config = dict(
    model='image classifier',
    dataset='single printed letters, digits and signs in grey, bent and noisy',
    train_examples=395000,
    image_size=24,
    crop_scale_min=1,
    horizontal_flip=False,
    targets=['character'],
    num_classes=73,
    arch='vit',
    norm='layernorm',
    norm_position='pre',
    hidden_act='gelu',
    mlp_ratio=4,
    head_dim=64,
    fused_qkv=True,
    bias='all',
    qk_norm=False,
    parallel_block=False,
    inner_norm=False,
    drop_path=0.15,
    patch_size=[2, 2],
    layers=10,
    width=256,
    positions='learned',
    pooling='class_token',
    register_tokens=2,
    label_smoothing=0.2,
    loss='cross_entropy',
    init='xavier_uniform',
    residual_init='none',
    optimizer='soap',
    beta2=0.95,
    learning_rate=0.0016,
    beta1=0.9,
    shampoo_beta=0.95,
    eps=1e-08,
    precondition_frequency=50,
    max_precond_dim=512,
    one_sided=False,
    adamw_lr_other_params=0.0013,
    max_grad_norm=1.0,
    max_steps=8300,
    batch_size=192,
    epochs=4.0,
    lr_schedule='cosine',
    final_lr_fraction=0.01,
    warmup_steps=410,
    weight_decay=0.3,
    adamw_weight_decay_other_params=0.05,
)
Rows from block 7 of a small image classifier, named by matrix and row number. Rows with one number belong to one neuron. Each number is 500 + 50 x the weight over its row's rms, rounded and kept within 0 to 999. All counts start at 0. Numbers have three digits each.
After each neuron's rows are labels from the 100 images, of 14976, where the neuron reaches its highest value: "strongest on" is what is common among them. Only what is clearly more common there than usual is listed. The data: single printed letters, digits and signs in grey, bent and noisy.
# fc1: MLP up (model.blocks.7.mlp.fc1.weight, 1024x256), inputs 0-63
# fc2: MLP down (model.blocks.7.mlp.fc2.weight, 256x1024, transposed), outputs 0-63

fc1.167:473532460476510531524538533548437493538606490546447518499440605488516632427451492486504450442565499522495526428498540494458514532519489476467468509537536447418626514464634537470502556505535487
fc2.167:437510385536495530492515531531534469546473487541460549514540493453445549530485481539549462540357488548414467492454545450548492587564517467548526439532514479537576435428559510521520512506443483
strongest on: capital; the character A

fc1.468:463514473509513556572558540471535468527539527438496609588498571512524517470490406483551458477468543418519470577437549502523457548542505435474428560563519550421426549513531525486467497594527462
fc2.468:519513506400602531629440488457533552543449420550511463499472485452609563589517440468428451526490543497429439485513462460518423440464500491497537575416467462557455478496465515623518435590477537
strongest on: capital

fc1.184:497553528477554544474432557432535440395531431600501490574476542399561521442520444519556550459611394537399438431486417478505574534553501512470478458522509461534526497540514514508479480556488407
fc2.184:453451530457550511419489446414513421520478407470560457409570469570559505556495490589427532556510517484518489486542536501416497501533528463536464475525495508593495474484542490490529514542534578
strongest on: capital; the character B; the character D

fc1.520:418467595559567561433519502516497486483587536460551541554456504428497546575502538481592530478526497422450549518493498574389481573462494535472466427528580572511499440549552482499482523522446423
fc2.520:481433428431485447444487587426544430432503619533527494520481486488498535553494534516534427493501467517445548424502497570552426464480415536487499452510507498559451520485474539518530563526501488
strongest on: the character 5; digit

fc1.327:450427602539442552486526498502531493604519410563447498466512518425607529471497484538518481408528474493477501439406499456418389458462442580466494516582463403539583472453454555503578535506562528
fc2.327:512542572544440488521481536539473476561435477494440566452585424442547443468492414532551592494514546530531445555528532511528496521450569491495466434612504471440512539445441593426601466605420401
strongest on: capital; the character A; the character Y

fc1.229:525472565615471545502469524546507441434516551599437419450542464501488457473601524518404553466518572491569595445633513570507438496595518356451543435471534566535476481454522501542481518499442548
fc2.229:416509494344514542443484444478522536453509569411504535560483502509553572546521469504542452465438501511528530615378559443460471535419448586556487517544477491516494476488535577488535428473532440
strongest on: the character @

fc1.650:446458526493511544456477473596451446412480472532480475449459584557451443431560576523439472473597458509428501430542450466508554431516540488527505481516484496539506579450574588491454461560493511
fc2.650:536377542444509463366505573482525479472450516573559483448510529531436413560524512501481510513582476557524550501480496452452512448484495541593506509504475482701534464507612505424517494619453516
strongest on: the character @; the character e

fc1.561:522358453528496466485507533545516462446528505501502622562406555471492581552509512489526486429478453558549514431588472549531480545526511510411474461417503540529503585457458494533507563463558514
fc2.561:489497480407525529449527546510431457635516530505484573518406394447482560484456512541624587476447488582492473480556510505528501507565483474446544445426488438494425485499508455552464476607433493
strongest on: the character +

fc1.703:508443423555499503495449553532447587428507431479513573521446561424434452452396473445540511562424507415554528554518591551488499498459406529456410455457475451461521535497468522503499570462545542
fc2.703:550454478442539474497500527526455468388483566508513502598380462442432511531372518541599543487419451531507444503414572555502485426562400527429532527416521534480441542536502525567555585564472549
strongest on: the character +

fc1.741:526438546529558540490425527439409539450461509452480470460482494525424531470585434544504451538431530502502456578460539507466533536450496526510521488479506438406555516513509424474443434553612495
fc2.741:564468495437476501522448476546505470488464516427562581534538527546428538580500519506493473428507547534398494499476584549439554475443518506515528503546454435433494469533515519511515519492503570
strongest on: the character @

fc1.472:521470405490491617468469503448412491406535570469436400557479567449581494480398463469608493473548429444501488492529528488564445477572496402518516566468488489477439566549498525515461498539584394
fc2.472:571525492412460562437431493456423499446499538409528445619488643467597430540461437496538447520589422492461438562520501480539507546526494472484526573484505482507496438560497528536496489503565511
strongest on: capital; the character H

fc1.702:482434515541493597463453517491447409505547567523479574573438507432546556494429521518568502501515457475439565498479530469438523571462473520495471456547529535513501452587576513487454503510468400
fc2.702:521458430415438518439472534468586424507493578546506485536542485440486576541430563545531405540429448500461484494500515507553513526527493498507502518504506517573545501499453548485602553501439516
strongest on: the character 5; digit

fc1.667:529459511418522394549512581447449518569457404561617528532456530445499423558473527434427544479447537455518481508509516501542493487453481392501469537535557494520485473455503476555494464511464503
fc2.667:503514527347435569585463543515450490483455516474548481527433488542520495625542484516585386530492502491474462489460447452510457527604480496518419553499491585438503496535509475535365456493485484
strongest on: capital; the character U

fc1.111:466464445461512411470425527464509561481504525498481567488398587497412577472444490523473490533439490532529523555537474502573541509476501524395396448397559414519505569463460522484531591546581447
fc2.111:522474558430510397584469531474481493500489611508451626565418558504497588460412513542620514455413484501501485503461523479503555409586467545481492488403549387433452462504493557494482553584464535
strongest on: the character +